From a checkpoint of a small masked image model.
Model: 13.4M parameters, 48-pixel images, encoder arch vit, encoder norm layernorm, encoder activation gelu_tanh, encoder layers 8, decoder width 192.
Training: muon at rate 0.0052, batches of 256.
Data: trained on rendered scenes of toy objects such as cars, trees, mugs and chairs, 48750 training examples, 71.4 epochs.
Rows from block 0 of the decoder of a small masked image model, named by matrix and row number. Rows with one number belong to one neuron. Each number is 200 + 30 x the weight over its row's rms, rounded and kept within 0 to 999. All counts start at 0. After the name is the row's rms in percent of the matrix's.
After each neuron's rows are labels from the 100 images, of 14848, where the neuron reaches its highest value: "peak on" is the class under the peak; "patch colour" is the nearest of a few named colours to the mean colour under the peak. Only what is clearly more common there than usual is listed. The data: rendered scenes of toy objects such as cars, trees, mugs and chairs. In brackets: how many of the 100.
# fc1: MLP up (decoder.0.mlp.fc1.weight, 576x192), inputs 0-95
# fc2: MLP down (decoder.0.mlp.fc2.weight, 192x576, transposed), outputs 0-95

fc1.410,102,211,198,193,179,192,155,199,202,236,132,173,199,192,198,250,174,261,236,183,213,201,200,236,145,209,283,193,136,195,243,213,174,201,224,157,167,228,188,201,202,209,241,211,184,189,193,219,194,198,173,198,175,173,222,213,196,236,174,236,216,213,173,206,135,188,174,205,255,235,212,250,226,166,180,150,191,168,184,239,175,170,186,214,200,250,166,181,199,205,194,238,195,159,188,167,200
fc2.410,100,190,229,208,203,223,147,188,245,164,174,197,204,157,271,235,288,155,188,248,227,168,139,172,200,192,233,220,166,194,228,192,184,182,232,191,195,171,235,204,243,186,128,193,198,212,201,197,206,202,167,207,142,204,238,199,159,175,204,223,152,139,170,235,198,203,150,237,196,175,182,215,234,226,171,212,197,194,237,246,287,164,218,230,179,142,189,174,219,236,180,232,195,172,182,185,193
peak on: bottle (38)
patch colour: brown (52)

fc1.421,102,203,187,181,234,197,220,207,194,190,196,227,164,218,221,230,153,179,201,237,240,220,216,226,212,215,248,199,167,192,170,198,199,223,193,204,192,204,165,166,222,232,168,204,232,200,210,244,190,190,209,196,210,233,145,221,211,274,141,159,219,209,188,225,255,180,191,211,210,177,223,168,147,186,192,231,251,256,188,201,173,129,212,206,181,192,215,160,210,192,246,185,229,189,228,211,206
fc2.421,095,172,209,173,163,221,226,193,186,232,218,248,223,222,200,189,219,200,265,194,200,202,208,174,226,229,104,266,186,249,167,113,216,211,140,195,185,183,231,217,259,180,162,175,193,193,191,214,203,156,258,191,143,214,214,192,169,210,185,206,180,140,218,180,175,184,231,161,170,195,156,194,250,177,202,154,158,220,164,175,215,211,173,262,209,249,136,257,227,191,196,208,201,182,230,220,144
peak on: trophy (98)
patch colour: brown (53)

fc1.498,097,214,206,238,218,224,148,197,262,212,159,224,204,217,179,207,162,244,242,176,183,186,153,217,202,208,237,145,171,199,198,233,195,210,209,182,238,208,245,201,168,154,224,195,197,158,144,269,194,259,226,221,221,157,151,221,146,211,190,219,266,231,186,158,201,180,209,158,229,224,193,227,184,127,196,244,201,218,155,216,193,137,179,200,205,177,225,226,183,150,228,241,249,164,231,193,178
fc2.498,107,194,302,128,210,213,229,212,212,194,224,145,232,190,186,253,184,167,255,217,188,157,232,163,169,216,162,262,199,205,231,166,200,228,270,239,188,236,205,211,217,182,150,228,171,206,220,160,236,245,173,207,217,165,131,170,167,171,165,194,200,149,227,178,163,228,235,201,204,254,190,197,159,215,188,183,234,218,197,229,178,195,153,201,227,186,224,208,251,209,143,219,201,210,174,229,213
peak on: trophy (49); flower (31)
patch colour: brown (60); black (27)

fc1.430,081,200,211,196,212,214,184,214,169,219,174,177,165,243,206,215,218,179,205,205,220,133,213,223,189,171,239,125,191,174,231,172,159,197,198,237,229,175,258,260,186,185,220,182,186,210,217,162,197,207,197,194,163,231,196,135,206,186,214,240,234,197,206,194,188,173,196,176,192,235,185,216,220,159,158,220,183,235,140,202,173,277,186,119,148,186,190,266,179,203,184,246,182,278,197,111,240
fc2.430,088,249,184,210,194,214,215,185,262,190,205,175,180,200,164,164,213,176,239,191,241,174,181,155,147,157,231,232,219,221,195,213,187,217,156,165,193,200,196,202,188,206,173,196,179,272,198,227,233,194,234,240,251,204,231,245,198,201,205,195,165,188,228,182,198,215,127,190,213,188,178,148,182,156,198,231,217,187,219,176,198,186,225,242,150,182,247,195,169,209,181,237,219,136,189,217,203
peak on: boat (32)
patch colour: green (47)

fc1.258,097,199,204,188,203,208,181,247,174,216,186,201,182,201,187,225,272,177,170,138,200,213,171,195,219,221,166,156,228,159,213,207,200,134,209,219,208,210,165,239,153,198,225,173,240,244,259,168,186,204,195,200,204,218,178,213,159,210,211,226,194,202,192,211,172,256,171,133,164,208,260,179,168,164,133,198,215,168,155,222,181,233,161,247,211,144,179,259,196,154,199,199,166,143,199,218,247
fc2.258,098,220,157,203,202,161,221,204,189,240,215,202,161,240,220,217,192,124,213,249,195,192,226,173,227,167,204,216,144,180,177,153,244,239,208,159,182,192,183,288,200,193,187,227,177,229,181,197,221,224,175,182,259,217,196,234,234,233,210,191,224,206,211,212,172,130,242,187,244,194,161,241,271,251,186,137,161,184,237,256,163,142,188,214,218,206,196,208,217,225,195,159,198,293,197,188,236
peak on: boat (73)
patch colour: black (41)

fc1.437,122,185,253,174,166,247,165,203,242,231,222,219,223,218,178,176,192,224,238,159,221,219,211,217,141,185,195,211,185,208,207,228,229,244,155,135,188,209,176,213,239,152,219,208,222,200,160,222,219,227,163,258,180,178,201,223,248,202,206,247,188,226,160,208,173,194,183,225,216,197,172,198,202,198,199,209,210,187,200,217,135,138,242,247,190,171,190,202,215,216,142,214,180,134,170,157,237
fc2.437,117,241,172,242,177,249,196,179,160,204,215,185,160,168,231,162,172,245,213,198,181,201,173,167,182,216,164,162,191,222,199,245,230,185,205,216,236,218,205,212,310,204,203,218,202,201,192,226,171,209,221,252,195,200,231,217,201,218,208,188,189,212,160,218,205,213,193,195,179,204,191,167,203,198,220,171,181,191,175,136,185,201,205,167,215,239,211,221,179,228,189,239,201,161,170,221,226
peak on: bottle (79)
patch colour: black (33)

fc1.446,140,201,202,210,199,224,243,210,185,223,254,256,187,191,181,218,228,219,280,217,243,204,183,189,160,210,222,174,157,169,186,212,207,207,223,184,196,177,200,211,196,294,201,167,152,219,223,176,226,206,200,213,214,227,188,204,188,219,217,214,162,173,177,219,228,223,160,197,234,266,212,232,190,205,230,143,219,192,233,169,144,199,208,276,220,185,197,168,160,197,222,151,194,171,222,138,204
fc2.446,149,223,188,194,167,163,213,224,163,199,246,237,259,294,242,192,199,189,271,229,246,168,198,169,258,180,185,209,200,235,227,185,217,228,217,197,214,171,205,179,169,219,202,198,136,220,186,151,210,198,187,230,172,215,195,234,204,226,198,188,172,189,208,205,233,217,202,177,169,202,195,204,187,239,151,190,227,160,222,210,139,211,132,229,166,251,168,168,116,167,223,155,195,232,206,181,208
peak on: rocket (31)
patch colour: grey (46)

fc1.450,118,185,187,237,176,221,214,225,234,229,245,239,199,203,185,201,216,208,159,172,211,228,230,187,184,209,206,201,181,210,208,137,212,194,200,120,156,191,206,172,165,223,165,159,148,186,246,163,163,198,230,215,232,223,180,201,220,206,220,170,208,199,222,240,168,219,204,166,168,182,176,198,227,145,209,167,164,236,160,177,213,228,186,141,224,142,234,212,188,242,172,210,219,218,203,218,196
fc2.450,110,217,166,230,178,205,180,231,156,155,198,158,207,148,222,158,204,246,222,204,217,227,175,255,192,187,189,227,239,147,164,219,218,214,162,241,214,225,153,183,241,210,192,174,216,210,260,182,205,232,234,225,226,189,242,188,198,153,225,205,195,220,227,184,209,264,204,182,138,170,278,195,170,159,189,218,242,188,182,164,164,123,230,200,225,209,171,140,182,231,187,175,195,185,199,191,175
peak on: house (33)
patch colour: brown (61)

fc1.504,087,208,218,172,195,186,206,210,207,165,194,195,199,172,169,188,162,215,209,232,231,181,164,155,160,167,209,235,197,198,197,176,236,219,177,181,166,215,175,177,160,187,179,197,251,222,181,246,180,211,167,192,213,181,185,233,164,179,203,236,181,182,161,232,193,185,168,168,169,212,183,239,211,179,173,205,205,176,203,203,193,186,194,239,219,208,224,210,186,235,218,185,208,173,176,197,203
fc2.504,106,199,177,239,204,161,204,223,200,183,171,183,213,177,219,196,191,210,176,212,168,154,210,223,222,227,147,203,198,170,204,231,198,207,200,188,189,177,249,174,244,228,199,193,159,211,195,185,212,213,199,157,231,222,254,142,191,198,230,173,210,212,206,203,164,245,136,228,224,202,223,235,208,226,243,166,221,236,224,149,173,157,206,131,185,236,244,192,213,172,188,204,207,228,232,215,158
peak on: rocket (39); candle (27)
patch colour: brown (51)

fc1.224,135,217,179,214,227,212,163,207,187,225,184,227,190,185,198,148,213,152,223,180,231,197,228,203,185,274,233,227,182,183,142,220,152,195,183,186,205,172,175,251,227,165,209,208,218,202,201,173,164,194,170,242,189,157,169,181,231,173,220,187,226,220,244,230,174,245,183,184,243,197,217,219,214,153,175,175,186,187,209,216,167,109,216,182,189,205,234,201,208,205,185,250,262,178,188,249,219
fc2.224,131,183,187,271,231,217,199,195,209,170,155,179,242,205,242,243,200,216,252,193,198,173,215,215,185,209,230,174,193,189,217,246,203,176,189,201,189,255,181,207,193,213,224,181,222,203,158,161,139,197,188,222,211,166,205,189,175,195,242,179,250,186,263,206,160,165,191,152,198,238,171,230,222,250,163,158,199,176,205,243,158,201,178,219,143,186,181,230,223,203,205,245,163,145,162,174,232
peak on: ice cream (51)
patch colour: brown (57); black (27)

fc1.86,099,213,175,186,224,188,226,232,130,180,286,223,192,250,202,203,125,194,150,208,184,275,155,195,202,166,211,169,154,217,229,196,200,184,196,220,183,194,234,207,149,222,247,170,190,189,179,227,194,191,188,195,237,199,201,198,166,198,182,226,185,131,261,196,238,195,159,172,217,204,222,211,191,195,175,173,232,236,180,191,194,202,200,268,232,197,228,156,138,198,206,162,207,197,159,151,207
fc2.86,092,134,257,236,215,220,163,201,159,231,243,178,185,184,241,175,218,229,177,247,143,182,197,216,191,202,176,183,216,160,249,215,219,207,229,142,225,192,230,176,215,227,202,185,184,220,233,226,198,197,271,148,197,197,187,228,178,169,192,177,188,198,193,205,215,186,229,181,204,194,170,181,233,284,222,213,170,184,182,223,187,198,198,184,221,234,197,175,166,235,186,214,193,200,193,159,205
peak on: boat (53)
patch colour: grey (45)

fc1.133,093,222,177,165,210,198,209,191,165,211,161,220,171,235,235,194,193,243,201,153,243,176,238,193,227,127,203,189,227,207,224,172,234,234,208,236,216,134,217,197,232,146,191,223,191,208,202,203,220,223,153,167,189,247,215,230,219,175,214,183,180,185,266,193,158,183,210,181,194,202,195,140,201,193,186,172,208,160,199,222,168,193,247,266,154,134,213,143,209,165,247,223,177,128,156,256,175
fc2.133,106,178,227,168,150,182,184,196,229,220,220,204,199,173,181,185,200,175,206,221,229,196,205,240,176,189,216,206,181,198,232,194,258,215,228,174,209,191,205,213,138,216,171,219,163,154,175,187,186,176,219,214,164,227,197,205,187,270,182,214,162,226,180,188,240,226,163,167,190,241,174,258,118,170,196,254,122,164,161,138,223,222,207,167,218,191,174,192,161,181,208,226,201,228,229,223,158
peak on: trophy (38)
patch colour: brown (51)

fc1.50,121,201,196,184,212,231,218,221,194,211,193,178,201,200,200,162,161,232,256,222,244,196,142,288,186,207,203,182,109,203,203,192,215,200,207,180,204,174,252,230,149,199,170,151,197,211,196,192,173,190,209,203,231,215,190,264,212,147,161,179,133,199,253,164,204,176,212,231,244,228,245,183,204,229,222,157,212,151,219,202,136,157,173,221,217,161,235,166,187,216,182,243,221,220,182,205,181
fc2.50,126,135,207,129,191,248,187,217,211,178,210,214,201,176,232,179,197,196,256,222,160,147,217,262,196,214,162,182,175,221,192,215,179,171,204,208,256,218,159,201,190,172,228,186,207,195,191,194,182,181,181,240,199,249,211,152,187,182,200,182,220,224,200,238,209,211,212,171,232,209,239,196,181,169,152,184,200,238,191,182,192,222,246,191,194,193,119,215,180,165,171,246,180,201,240,179,178
peak on: rocket (32)
patch colour: grey (45)

fc1.331,176,207,180,219,198,209,191,213,134,220,153,230,195,234,234,215,261,156,140,221,220,195,188,230,182,228,167,210,174,185,253,252,201,228,191,195,188,212,234,243,217,187,202,209,160,236,200,174,191,194,194,214,188,153,243,228,180,186,195,179,210,197,276,222,220,236,161,153,190,222,172,277,173,149,223,179,193,179,172,182,186,176,177,180,243,144,241,231,158,168,170,207,172,238,240,181,183
fc2.331,163,208,190,287,184,213,185,184,256,191,219,226,187,183,240,239,249,185,197,208,207,196,194,177,213,177,179,204,217,229,251,265,179,202,220,147,217,215,178,250,199,164,229,200,158,153,158,208,232,221,152,198,158,227,177,249,171,208,190,208,215,164,230,157,260,230,191,188,177,243,198,190,199,215,199,190,220,210,223,174,176,227,150,177,209,232,228,145,183,166,244,255,174,126,256,175,196
peak on: mushroom (88)
patch colour: grey (80)

fc1.214,098,199,213,195,205,188,253,204,185,229,209,248,181,171,182,202,159,251,217,181,127,188,251,214,205,162,216,193,169,169,196,227,189,238,129,217,142,224,223,156,238,210,128,138,169,203,257,224,234,192,241,207,186,184,172,208,224,180,183,216,228,226,214,192,200,235,214,211,209,172,225,167,180,220,193,171,173,228,231,169,248,172,187,205,180,205,134,175,181,188,223,200,195,200,193,217,256
fc2.214,096,218,203,177,167,197,183,192,263,176,163,196,127,218,197,177,198,238,198,171,239,152,208,221,197,243,200,254,244,236,168,196,229,222,189,185,205,226,184,164,231,199,205,294,206,176,215,234,166,230,218,237,228,181,247,232,203,196,160,201,150,256,146,165,167,227,186,176,226,197,187,217,199,210,176,193,139,160,217,192,127,203,180,168,197,247,263,184,189,203,143,154,204,141,190,233,159
peak on: rocket (65)
patch colour: brown (58); black (30)

fc1.138,123,193,195,236,195,240,193,207,217,269,207,233,146,170,183,224,160,250,185,221,156,215,209,203,205,209,196,195,219,187,195,229,205,148,194,173,196,154,193,233,212,205,141,215,151,203,214,210,195,210,198,241,216,187,177,208,199,223,173,218,175,207,167,179,224,229,195,186,227,255,186,167,216,183,165,185,184,161,249,188,215,247,212,242,204,160,210,191,183,214,207,219,203,190,187,195,252
fc2.138,113,194,249,172,232,195,215,220,218,209,174,163,187,240,174,216,200,208,248,216,196,158,233,195,218,242,246,201,168,212,183,213,173,195,266,164,207,166,179,235,252,201,166,240,220,182,179,187,207,229,185,181,189,256,241,144,184,216,196,161,221,209,229,150,276,177,171,183,195,194,182,223,201,201,160,265,262,277,214,239,201,186,243,193,139,165,179,229,156,206,159,176,146,214,189,197,196
peak on: rocket (32); lamp (32)
patch colour: black (30)

fc1.531,123,200,234,159,162,219,193,178,170,224,203,211,177,262,272,202,229,233,207,158,186,247,157,196,184,181,222,151,176,173,165,196,192,187,247,196,203,215,246,188,251,274,183,209,204,181,185,214,234,197,205,157,176,228,216,227,192,277,177,220,209,204,203,156,194,121,195,202,208,206,240,207,234,177,248,245,193,136,218,201,111,232,215,217,203,175,232,190,225,185,119,175,249,243,175,166,197
fc2.531,123,245,145,256,208,223,185,175,164,232,187,188,248,179,208,179,204,197,211,195,185,179,203,193,138,258,175,264,230,215,197,162,185,192,146,276,181,210,170,189,208,186,230,220,226,198,188,179,177,199,241,220,155,219,214,203,172,189,222,244,189,222,176,191,156,220,182,219,220,152,223,202,166,183,225,232,254,198,159,255,139,186,197,270,174,182,205,271,164,228,156,221,199,191,201,236,181
peak on: rocket (77)
patch colour: grey (46)

fc1.502,114,222,172,224,175,217,181,166,205,186,208,233,167,179,258,197,287,173,184,175,228,150,215,175,198,214,199,214,196,137,123,278,196,222,208,150,179,146,241,207,208,229,236,217,174,168,262,172,197,198,164,213,202,193,179,180,262,193,201,215,186,218,254,237,194,233,223,214,193,180,173,181,242,255,228,150,217,228,251,201,230,180,184,148,226,237,214,198,202,201,177,171,211,133,134,175,182
fc2.502,115,222,188,207,245,204,193,235,198,204,204,221,233,206,194,163,235,117,192,186,170,218,185,227,166,254,209,153,204,166,174,188,200,203,203,253,224,152,192,225,236,198,228,260,224,141,259,189,269,203,231,253,214,169,209,210,219,163,207,177,163,244,236,165,207,182,181,198,194,197,165,201,183,232,230,188,204,194,208,163,172,142,221,216,184,164,144,224,247,236,177,168,198,227,239,234,193
peak on: boat (28)
patch colour: black (29)

fc1.39,082,217,211,179,185,231,233,189,190,202,263,151,204,191,238,265,226,213,216,174,235,185,104,195,243,201,169,227,178,161,252,197,232,223,167,221,197,168,168,253,193,152,208,255,191,174,215,200,224,225,159,234,179,227,178,225,192,180,211,225,191,199,173,202,278,206,187,200,170,277,212,243,205,135,240,213,221,202,167,203,150,139,185,211,192,180,146,235,192,162,229,234,191,197,208,203,220
fc2.39,078,229,212,183,185,249,156,159,227,230,163,205,190,205,188,166,201,201,165,226,167,208,264,206,181,157,186,144,255,233,175,128,191,136,253,212,213,168,168,190,208,221,189,180,149,244,217,239,182,166,198,188,233,203,209,198,207,221,138,112,201,195,183,242,215,207,213,195,178,182,169,173,124,237,194,174,221,208,234,269,172,185,260,126,199,195,219,227,221,184,166,217,209,253,185,222,198
peak on: trophy (33)
patch colour: black (30)

fc1.33,156,203,174,211,226,183,190,208,190,175,182,218,161,183,221,196,212,224,207,223,215,167,226,235,132,223,208,203,176,207,201,225,168,177,150,214,129,215,182,227,205,220,222,197,171,254,223,199,214,183,201,260,115,212,206,212,187,204,190,168,227,198,200,189,191,198,228,212,225,256,221,188,182,158,229,140,166,169,166,178,204,140,196,183,200,237,198,201,164,214,196,200,240,210,204,155,241
fc2.33,146,173,153,177,212,190,216,197,215,197,203,197,191,197,213,184,166,225,228,208,182,215,163,214,139,180,235,182,211,169,172,255,160,207,251,194,202,209,149,197,200,217,232,183,165,228,236,246,204,221,240,226,199,244,120,285,208,164,184,201,239,163,164,172,183,186,201,185,190,187,215,182,223,206,248,163,200,202,179,119,216,143,207,181,246,256,253,163,226,231,250,269,226,170,203,165,187
peak on: bottle (38)
patch colour: grey (46)

fc1.41,111,195,217,174,235,207,212,211,174,191,219,212,202,211,207,270,190,217,178,181,148,229,193,236,225,187,214,185,188,142,152,248,191,127,164,282,239,189,245,192,221,222,231,205,183,176,177,211,264,213,184,236,178,222,186,173,142,261,209,222,207,231,205,217,273,176,191,159,198,243,202,215,213,231,171,216,237,195,227,211,137,153,204,230,219,187,256,183,208,156,176,204,195,238,199,188,186
fc2.41,110,177,214,204,210,253,165,247,126,217,228,277,201,179,178,258,197,185,154,186,220,189,188,197,250,203,230,238,219,145,156,192,221,206,219,201,216,184,219,190,192,266,159,196,179,195,162,211,209,181,229,156,264,208,151,225,152,216,130,213,190,189,182,211,174,200,173,238,209,215,197,215,172,240,259,240,220,193,211,191,222,177,199,202,244,217,251,180,238,197,190,189,222,185,232,184,222
peak on: boat (38)
patch colour: grey (59)

fc1.321,106,224,143,187,221,220,150,203,201,224,187,155,205,198,229,170,252,223,191,215,228,197,200,206,191,191,221,195,150,193,275,232,231,190,153,133,201,212,200,212,189,168,131,198,184,221,153,225,177,175,200,228,181,179,238,213,268,156,201,173,217,183,252,209,215,187,156,200,153,174,210,218,157,187,170,186,214,165,159,164,147,189,188,167,199,165,176,229,224,162,228,217,251,233,189,197,187
fc2.321,097,202,173,206,188,148,236,261,151,261,121,183,211,231,173,219,171,163,225,203,229,218,183,170,186,167,229,177,183,190,180,179,187,223,252,210,164,166,179,201,180,178,190,201,203,204,208,229,210,211,173,202,228,184,250,183,142,185,214,206,199,197,217,236,203,179,258,186,224,175,270,209,197,155,203,183,190,224,214,100,237,182,169,238,165,226,151,177,203,246,269,172,178,192,199,233,203
peak on: bottle (26)
patch colour: grey (67)

fc1.102,081,214,176,181,188,218,207,265,185,208,185,260,235,168,142,207,155,209,226,180,176,188,205,265,190,178,216,212,229,208,189,220,196,170,195,195,192,168,196,242,183,187,216,252,158,215,229,208,223,205,173,209,253,218,164,211,182,185,211,215,199,187,248,164,192,239,213,176,218,220,209,287,215,210,197,157,196,208,250,179,169,197,186,257,173,198,209,176,171,191,232,230,262,169,166,166,233
fc2.102,089,223,180,195,228,247,179,206,188,180,219,239,190,144,219,223,221,156,162,225,154,241,223,221,235,209,175,170,171,216,233,180,188,212,188,141,158,213,203,234,263,200,172,147,211,217,159,202,229,256,188,148,211,213,187,202,186,210,166,202,169,157,207,164,195,209,232,196,201,192,214,193,207,206,171,178,166,197,267,193,245,201,191,182,218,191,238,219,179,212,219,216,211,215,189,234,171
peak on: trophy (64)
patch colour: brown (52)

fc1.565,094,222,189,215,147,232,176,180,182,202,175,207,192,215,208,228,208,198,167,130,219,164,208,185,197,193,254,194,290,206,223,223,171,203,157,186,239,179,237,187,170,203,165,200,221,185,211,152,210,209,153,187,218,178,177,169,206,237,237,215,203,268,184,179,157,267,200,197,218,198,123,223,199,179,204,206,190,189,228,228,153,245,238,246,206,133,234,216,198,252,163,135,152,194,185,184,205
fc2.565,094,218,223,196,233,237,210,224,221,207,191,222,184,165,168,239,178,143,203,201,160,231,193,186,152,200,261,170,180,169,220,210,236,211,211,196,200,161,232,206,203,217,240,145,277,213,210,186,127,128,237,163,198,223,224,195,206,137,146,223,186,205,176,184,171,205,173,176,197,202,209,212,147,171,224,227,208,272,187,131,182,200,222,239,231,156,217,197,260,158,173,170,166,212,198,216,265
peak on: bottle (57)
patch colour: brown (54)

fc1.247,121,200,220,199,163,243,129,185,218,265,192,234,192,238,182,146,185,226,201,184,204,208,205,210,193,154,248,192,237,201,221,238,212,213,188,170,143,233,216,184,184,202,273,194,157,210,163,154,192,213,180,197,188,188,213,200,245,186,171,271,195,190,216,245,191,190,169,199,213,209,137,172,178,175,193,214,229,203,258,232,146,175,244,216,179,228,206,227,202,222,209,218,222,196,233,181,204
fc2.247,114,231,190,223,208,212,204,192,209,183,154,221,147,217,157,200,194,217,189,198,184,214,207,158,198,170,242,262,203,212,245,198,160,220,191,191,154,179,190,172,220,155,221,200,180,199,167,233,218,224,206,192,197,218,249,169,212,264,213,193,193,249,171,240,152,138,197,195,162,210,196,152,182,224,193,199,193,172,211,242,179,227,230,140,210,226,231,184,209,151,186,231,178,155,207,186,238
peak on: bottle (87)
patch colour: grey (71)

fc1.179,090,213,215,176,206,185,219,180,205,189,176,164,186,197,188,166,202,245,164,217,189,159,151,234,241,213,257,203,177,205,231,184,188,235,145,180,144,222,267,185,212,181,213,230,158,203,172,240,192,206,171,194,167,223,193,187,187,199,201,163,223,217,206,163,194,196,173,197,203,137,197,197,166,155,215,240,150,196,146,202,200,153,252,178,192,155,193,161,205,147,191,236,211,204,220,212,206
fc2.179,098,167,223,268,192,155,165,200,210,212,228,184,210,178,177,252,233,283,178,179,224,198,201,223,254,187,241,169,196,149,194,205,207,171,141,160,190,207,227,192,230,191,212,184,154,162,219,249,186,174,269,154,201,182,226,220,179,236,173,226,217,183,207,232,198,183,149,175,211,182,230,205,158,241,187,173,236,223,208,196,210,229,161,182,193,211,223,189,165,219,216,179,143,219,189,154,221
peak on: trophy (34)
patch colour: grey (64)

fc1.402,090,131,283,192,181,200,253,229,216,268,141,169,193,174,212,199,211,220,213,235,172,151,139,217,226,139,206,160,150,178,185,188,143,184,243,213,243,216,238,180,179,201,175,204,164,235,205,231,209,213,196,245,216,179,220,161,148,205,201,222,247,206,161,132,227,229,160,181,218,199,144,208,217,202,186,147,193,173,193,247,223,228,245,185,191,200,246,239,162,205,187,214,230,164,205,203,253
fc2.402,085,191,173,207,183,199,207,192,181,223,229,196,239,228,131,236,228,221,218,211,287,238,274,197,155,168,210,235,241,246,157,202,244,215,210,226,177,207,164,223,182,209,222,175,240,204,177,168,198,208,183,201,219,176,196,150,225,134,182,215,228,189,237,194,210,133,222,154,191,173,144,195,215,163,167,217,231,162,203,173,182,153,183,159,189,234,161,155,249,161,162,193,195,238,277,186,200
peak on: mushroom (31)
patch colour: grey (46)

fc1.158,131,191,195,182,206,237,178,200,203,205,206,233,180,258,218,224,245,146,224,189,242,214,251,193,196,235,215,212,170,192,181,239,200,230,177,181,164,250,206,248,204,193,241,161,192,204,221,145,184,183,240,183,181,258,199,238,176,216,190,176,245,191,177,208,127,221,203,205,207,295,235,234,190,187,189,196,165,199,140,187,174,162,171,181,153,251,184,231,139,163,202,247,216,209,212,189,184
fc2.158,129,188,180,193,254,260,205,167,203,204,165,199,236,197,199,214,284,177,176,164,200,200,186,172,244,175,184,235,224,258,213,220,198,160,211,160,191,213,206,188,217,176,248,198,207,189,203,230,223,185,250,185,192,224,248,211,167,199,204,173,152,149,174,181,247,216,187,177,186,296,236,193,214,222,235,167,200,207,208,194,184,165,214,186,257,144,189,209,184,226,185,245,169,203,211,202,165
peak on: ice cream (77)
patch colour: brown (53); black (41)

fc1.172,101,215,195,205,213,169,234,188,203,203,236,204,157,266,229,178,223,197,164,187,191,199,236,172,256,177,170,168,184,211,217,219,241,176,187,168,205,239,229,169,198,177,206,188,174,259,240,298,205,208,180,212,175,212,211,209,197,218,201,167,211,174,151,232,235,173,215,218,219,184,190,205,230,199,199,192,157,215,168,201,147,209,203,162,165,173,192,248,190,169,248,238,184,179,173,268,240
fc2.172,097,174,212,184,236,222,208,168,209,217,258,199,204,206,225,255,170,232,151,175,186,166,174,222,214,205,191,207,220,231,208,170,199,196,207,197,204,239,228,260,220,232,193,160,189,208,224,204,211,249,196,212,192,161,205,167,236,228,176,206,224,187,176,263,175,188,158,215,189,169,166,176,229,206,169,209,167,176,181,239,208,231,217,179,214,179,246,199,234,188,198,236,182,220,250,224,215
peak on: trophy (38)
patch colour: grey (49)

fc1.524,078,37,281,249,173,212,247,234,217,251,218,216,159,201,206,179,205,184,212,218,178,239,222,215,150,168,169,190,161,200,199,144,212,196,219,219,218,172,241,172,206,221,166,202,153,194,213,191,179,258,226,312,210,153,114,226,245,205,220,198,240,209,267,228,238,202,195,226,195,197,173,181,190,176,182,171,189,206,181,220,211,225,178,184,163,196,170,206,209,177,228,172,213,177,215,206,190
fc2.524,058,115,105,226,190,201,194,203,214,166,185,158,175,159,158,197,208,195,202,214,236,219,244,208,205,247,243,223,200,240,239,204,260,258,199,220,235,196,174,214,183,191,247,209,230,204,174,170,185,220,191,203,169,237,255,217,224,209,168,216,164,198,120,179,183,212,165,173,241,173,217,191,147,191,227,286,190,146,201,183,178,212,212,235,182,229,189,185,207,204,208,171,179,184,184,263,206
peak on: house (53)
patch colour: brown (54)